From a checkpoint of a small image embedding model.
Model: 64-pixel images, norm batchnorm, activation relu, depths [2, 2, 6, 2], widths [160, 240, 352, 528].
Rows from block 7 of a small image embedding model, named by matrix and row number. Each number is 50 + 10 x the weight over its row's rms, rounded and kept within 0 to 99. All counts start at 0. After the name is the row's rms in percent of the matrix's.
After each channel's rows are labels from the 100 images, of 14848, where the channel reaches its highest value: "top examples" is what is common among them. Only what is clearly more common there than usual is listed. The data: drawn small creatures on textured ground.
# c30: last pointwise conv (model.blocks.7.c3.0.weight, 352x352x1x1), inputs 176-351

c30.78 100:57 48 57 50 38 49 40 47 49 48 56 69 58 58 60 37 52 47 52 51 44 51 39 56 36 52 68 50 42 47 49 54 40 37 45 34 60 49 37 38 69 49 36 61 51 48 53 45 62 48 39 37 43 44 54 51 58 67 48 59 55 50 39 47 61 55 33 58 55 46 58 47 44 61 45 53 60 55 37 49 59 26 45 58 65 36 44 66 67 30 31 52 40 69 53 52 21 54 50 49 51 51 32 64 60 51 53 48 48 68 64 58 61 51 55 37 51 44 60 41 46 46 66 70 50 45 40 46 46 63 41 57 68 47 46 51 59 56 34 57 40 47 50 58 63 54 46 71 61 49 39 45 46 48 65 50 43 56 38 55 47 53 60 39 44 38 44 48 49 44 49 55 33 43 34 50
top examples: small; jellyfish; crab

c30.200 091:52 44 48 56 57 43 66 47 51 40 39 47 68 44 47 43 44 45 29 36 48 70 53 46 60 48 44 50 52 35 58 49 59 20 60 43 43 45 43 46 35 36 61 47 67 66 42 62 43 33 61 54 62 59 42 60 52 48 53 49 52 49 64 43 48 65 56 44 31 48 50 47 25 41 60 54 46 71 49 43 46 68 44 32 28 47 42 51 53 33 44 65 46 49 34 65 47 37 55 51 55 47 63 62 47 53 45 46 59 46 70 43 49 44 38 49 41 44 64 60 43 47 42 67 39 60 34 61 57 60 52 52 55 53 63 50 60 64 58 51 51 57 36 47 54 51 38 38 58 42 45 55 57 47 36 44 64 53 44 45 48 37 71 51 54 62 49 37 51 47 58 52 52 41 69 51
top examples: caterpillar; small

c30.207 108:44 48 75 35 72 53 42 45 36 40 54 68 49 44 57 45 50 38 47 51 49 35 40 39 49 61 59 46 68 71 48 56 45 58 85 46 51 55 38 31 64 46 28 68 57 56 46 44 52 54 63 68 65 62 50 56 55 35 55 56 46 50 48 51 41 55 69 64 46 48 72 53 40 40 46 55 34 61 50 47 45 66 58 57 35 51 58 48 51 59 62 53 53 47 33 38 35 38 49 61 54 45 52 51 53 52 53 57 55 35 47 40 48 60 54 41 43 39 56 55 42 38 35 54 51 44 67 57 31 62 45 52 44 51 56 45 54 55 44 59 53 43 53 44 48 41 70 50 49 34 67 40 45 31 42 61 43 47 49 40 39 35 56 42 40 44 52 48 35 42 61 34 46 38 45 57
top examples: starfish; small; spider

c30.209 101:58 47 76 59 41 46 58 44 40 44 39 53 55 50 57 50 57 32 36 52 65 49 68 31 25 55 72 43 51 38 46 65 47 51 55 52 47 32 53 47 53 42 48 44 83 44 39 38 52 56 62 43 31 71 49 49 56 41 50 51 26 48 48 50 45 55 44 31 56 55 53 41 31 44 52 50 40 48 55 52 36 51 55 57 54 57 48 64 49 42 36 35 30 55 50 58 50 51 47 49 54 65 43 62 69 43 54 47 63 53 47 56 47 53 34 44 36 43 48 67 47 61 33 55 44 62 69 55 55 39 48 53 60 31 48 64 53 48 51 48 49 64 34 58 54 50 55 60 54 56 60 59 46 52 41 61 51 49 83 66 54 43 53 47 55 52 59 45 46 46 61 45 33 73 36 62
top examples: jellyfish; small; yellow

c30.129 093:59 75 53 42 60 36 49 48 57 46 47 44 36 37 54 59 50 54 40 45 48 47 59 37 54 51 44 42 62 44 58 55 47 60 61 60 68 51 48 50 51 48 44 45 33 58 57 57 69 42 42 57 55 55 59 59 42 61 48 44 44 49 49 53 38 52 48 53 54 64 50 50 60 34 41 55 44 70 41 56 56 49 50 48 49 32 42 44 27 64 39 47 66 54 39 42 72 46 36 43 54 49 51 61 48 61 47 42 53 45 36 58 60 80 48 68 43 34 55 37 48 33 48 52 56 52 42 58 39 46 47 56 35 69 26 49 39 55 57 69 66 43 57 49 51 40 40 55 41 50 68 42 43 44 48 56 44 54 38 52 59 60 40 47 61 43 44 58 46 49 70 51 42 29 53 46
top examples: small; dragonfly

c30.45 104:56 53 50 47 42 57 56 42 34 35 58 57 45 52 68 50 52 49 50 32 45 35 36 46 65 53 39 48 49 57 50 54 69 62 54 50 51 61 63 44 42 51 39 45 28 47 57 52 46 50 52 61 43 45 48 54 45 36 49 62 45 49 52 28 40 45 62 58 74 51 49 49 55 43 33 57 39 47 37 48 50 61 62 37 39 49 48 31 49 50 44 27 66 48 54 55 43 77 43 34 44 35 49 57 29 47 30 51 58 55 36 60 68 44 49 55 75 40 47 35 57 56 41 57 49 43 66 44 52 54 47 45 47 44 41 52 48 45 53 58 50 65 56 49 47 63 54 53 56 49 62 44 66 44 59 50 49 46 48 67 60 57 55 52 58 52 37 69 54 59 44 54 53 62 51 59
top examples: small; turtle; fish

c30.202 096:43 23 43 65 37 47 51 55 36 58 46 63 48 59 47 64 29 49 57 56 42 51 46 51 25 49 53 63 42 51 41 43 43 56 55 56 51 56 51 52 59 39 42 41 50 78 53 62 50 50 48 58 46 61 52 38 55 48 51 45 37 56 31 44 55 50 54 60 47 54 46 58 51 51 34 37 49 59 47 32 40 40 48 59 52 43 60 38 31 56 61 58 48 43 40 44 60 47 52 33 53 39 68 62 48 49 56 46 38 48 61 53 35 39 62 61 39 40 32 58 47 45 57 49 52 42 56 44 60 67 47 63 49 55 44 52 41 33 56 52 67 39 53 43 45 54 49 50 45 50 62 47 37 55 51 61 52 46 52 29 43 31 45 49 41 45 59 38 52 45 70 64 30 41 50 51
top examples: jellyfish; small

c30.6 101:37 39 29 47 47 67 52 33 49 47 49 36 50 33 53 37 70 49 52 56 57 48 66 49 51 38 64 67 58 71 57 52 45 49 50 44 51 56 56 45 46 28 47 58 66 39 43 49 52 46 28 49 60 62 50 64 42 48 46 34 72 65 46 55 54 62 52 47 34 60 45 54 50 47 44 69 65 46 39 67 51 38 52 47 79 35 42 61 64 50 38 39 54 41 49 47 52 39 36 42 46 53 35 46 48 53 40 65 50 36 48 39 53 39 62 58 49 37 43 56 50 47 45 62 73 43 44 42 53 55 38 41 41 64 47 63 59 53 62 67 48 47 59 46 55 44 32 49 34 49 45 54 39 48 69 40 67 55 58 41 44 50 57 39 34 28 42 60 58 56 43 55 29 51 47 51
top examples: small; jellyfish

c30.347 091:40 28 50 55 63 32 53 61 58 60 61 39 57 44 42 56 52 55 54 33 71 51 57 44 44 39 58 53 53 47 44 48 60 42 57 44 48 63 48 47 27 49 45 32 51 37 66 50 58 75 64 60 73 38 54 49 47 69 58 52 48 25 45 45 55 47 36 29 51 37 50 46 56 59 43 61 59 57 58 45 50 45 23 49 38 57 66 41 56 46 69 28 33 32 53 61 35 40 42 41 62 49 61 65 61 59 42 33 58 39 62 56 46 50 52 60 52 48 52 58 73 49 48 53 45 43 63 44 66 53 51 56 65 45 44 53 40 46 56 45 53 47 51 63 46 33 69 37 40 43 55 51 61 25 48 45 45 48 60 43 42 52 53 46 28 39 42 49 47 48 57 57 39 57 63 61
top examples: caterpillar

c30.85 097:57 50 44 60 46 70 51 55 71 56 69 42 53 56 59 43 70 64 49 35 73 68 57 37 53 58 35 55 52 74 56 45 42 57 51 42 34 24 46 49 59 37 58 49 61 30 52 60 40 44 56 44 58 54 54 73 50 42 72 57 40 61 53 29 43 56 42 60 44 43 56 50 72 55 51 43 16 45 40 36 52 63 53 42 51 48 48 51 53 60 44 45 44 50 50 58 61 40 41 40 47 47 54 38 58 54 69 72 48 52 50 52 44 48 57 58 44 38 55 50 42 42 65 56 46 28 65 71 38 57 50 42 54 60 56 42 50 29 58 55 23 34 52 42 40 57 43 33 33 43 69 62 61 56 49 60 50 52 56 49 53 52 41 52 47 50 62 39 51 50 42 51 42 49 60 42
top examples: jellyfish; small; yellow

c30.242 098:55 60 61 35 53 45 53 43 53 45 69 57 52 44 39 51 59 55 50 31 60 61 45 42 56 52 31 40 40 47 46 40 35 61 77 67 59 57 36 52 76 58 46 30 50 54 62 78 51 54 51 56 47 50 59 47 59 64 40 58 49 45 68 40 48 46 50 45 69 64 67 45 42 53 45 41 54 47 41 22 56 36 47 47 55 49 52 38 41 54 49 53 53 53 48 47 49 45 55 53 35 50 58 72 42 42 41 49 34 39 55 39 46 58 58 57 44 36 59 45 38 37 42 34 51 48 56 55 56 48 42 74 46 59 58 46 43 50 52 41 52 42 49 41 45 42 68 51 45 45 48 43 53 51 60 54 47 48 51 55 34 50 57 37 47 41 44 32 47 55 39 47 60 52 60 44
top examples: small; turtle; spider; colour: white

c30.186 101:72 57 50 39 49 62 57 67 45 50 51 66 47 53 48 69 50 49 62 56 63 53 37 40 41 55 65 59 39 52 38 52 17 46 42 50 67 56 57 56 66 43 57 47 54 48 56 69 52 50 42 59 43 71 45 54 49 60 59 38 60 37 56 36 40 49 36 50 79 43 59 58 58 51 31 52 56 46 46 40 52 47 51 52 26 67 58 66 51 48 48 51 57 42 46 56 50 53 60 55 48 49 55 45 32 41 69 60 56 33 51 44 46 56 30 47 35 56 39 53 58 51 34 50 57 37 61 38 42 51 59 57 52 21 53 45 57 48 32 57 47 49 44 48 37 36 62 47 45 58 38 51 59 49 48 57 47 52 50 67 50 52 50 37 47 54 64 40 52 51 50 64 47 43 34 53
top examples: small; starfish; turtle

c30.126 095:58 55 49 40 56 56 48 42 44 49 39 51 55 62 40 61 41 57 44 57 42 57 35 46 48 53 48 58 52 52 52 72 44 50 42 44 47 52 55 42 50 53 52 38 36 50 54 49 54 57 51 41 49 54 57 51 67 57 43 51 52 59 47 65 68 37 51 53 71 39 40 50 43 52 51 53 55 62 40 53 52 67 73 55 49 40 49 51 25 45 37 53 61 58 33 44 59 45 54 47 38 55 37 52 57 19 53 57 53 38 31 70 47 48 63 48 57 52 27 51 45 59 41 34 45 22 59 57 53 60 37 50 58 37 51 58 49 40 43 42 52 36 39 58 42 56 47 51 47 41 51 52 44 43 31 49 39 31 33 49 55 53 33 61 50 47 42 40 56 51 41 54 61 48 34 35
top examples: small; snake

c30.109 097:42 51 38 41 43 65 67 55 49 49 68 46 58 44 46 61 35 39 46 61 25 59 49 61 44 50 55 52 69 43 52 58 56 47 52 50 52 51 55 28 41 60 36 51 59 45 55 53 45 51 54 31 54 40 63 56 39 57 33 54 49 25 82 60 65 53 34 37 43 53 44 58 54 34 33 72 49 51 44 55 67 36 41 45 44 43 47 49 34 48 49 47 44 46 55 49 29 37 55 59 70 44 59 75 51 55 36 42 46 43 70 45 49 37 54 59 50 70 54 42 53 44 58 35 43 50 39 54 55 71 49 72 49 51 69 57 47 42 48 52 46 45 62 54 55 44 57 31 56 45 47 41 50 52 40 39 52 39 42 44 58 51 54 56 43 67 50 45 60 56 55 66 55 49 44 40
top examples: caterpillar

c30.198 100:55 50 58 59 47 44 40 51 47 42 62 54 60 46 54 61 51 31 66 51 48 68 24 56 47 39 55 50 48 56 57 58 67 59 70 47 50 59 54 53 66 66 54 51 46 57 59 45 56 43 46 66 23 54 48 55 45 36 52 55 46 51 60 45 45 57 42 47 44 48 33 60 56 55 40 55 40 65 32 48 50 59 51 69 69 39 49 34 49 51 59 59 41 48 42 39 44 42 52 40 38 61 39 48 58 52 64 73 70 44 60 36 44 38 56 37 47 50 40 44 42 44 51 51 54 39 47 36 55 60 78 53 49 59 40 61 57 44 69 52 46 35 52 38 45 40 54 48 64 62 61 49 53 47 33 58 43 56 45 50 45 43 47 55 61 51 43 58 65 33 39 42 46 45 46 38
top examples: jellyfish; small; white

c30.331 096:58 65 56 46 64 41 62 47 61 42 54 38 46 54 53 46 49 52 37 46 59 51 58 75 45 61 43 41 59 56 53 67 48 63 37 42 51 60 57 38 47 49 44 36 55 53 36 65 43 43 41 27 42 30 40 61 52 51 32 48 59 52 47 63 33 35 38 59 52 44 52 43 51 34 52 49 50 34 41 44 50 63 45 49 33 58 41 38 64 52 65 29 44 48 82 65 52 66 42 48 52 57 54 58 50 72 43 44 56 63 45 54 40 53 60 53 60 46 68 54 66 53 37 55 52 68 46 63 47 44 44 42 49 49 48 62 59 68 60 43 70 56 53 43 49 36 41 50 78 67 32 57 48 40 55 49 36 71 70 54 62 45 55 69 36 40 48 48 54 41 40 40 58 68 63 72
top examples: jellyfish; small; yellow

c30.169 096:47 54 49 50 68 29 50 60 45 52 52 46 53 54 59 31 68 57 43 44 52 64 38 62 39 61 47 38 56 49 49 41 49 48 42 55 45 59 47 34 43 36 63 49 56 45 24 56 61 42 55 47 45 41 41 38 40 50 54 58 52 43 54 48 43 44 40 57 44 44 57 46 34 32 42 65 36 32 53 43 54 60 47 51 37 42 46 60 63 75 55 58 39 46 67 53 68 52 54 58 48 57 54 63 54 83 54 51 50 73 54 48 44 46 56 43 56 52 69 50 67 62 36 46 42 43 58 63 52 43 56 60 40 60 56 61 52 35 70 47 42 58 47 44 52 57 45 58 59 40 47 49 44 23 63 46 69 55 62 50 56 44 57 70 53 44 28 79 50 54 63 48 57 68 63 58
top examples: jellyfish; small; yellow; creature: spider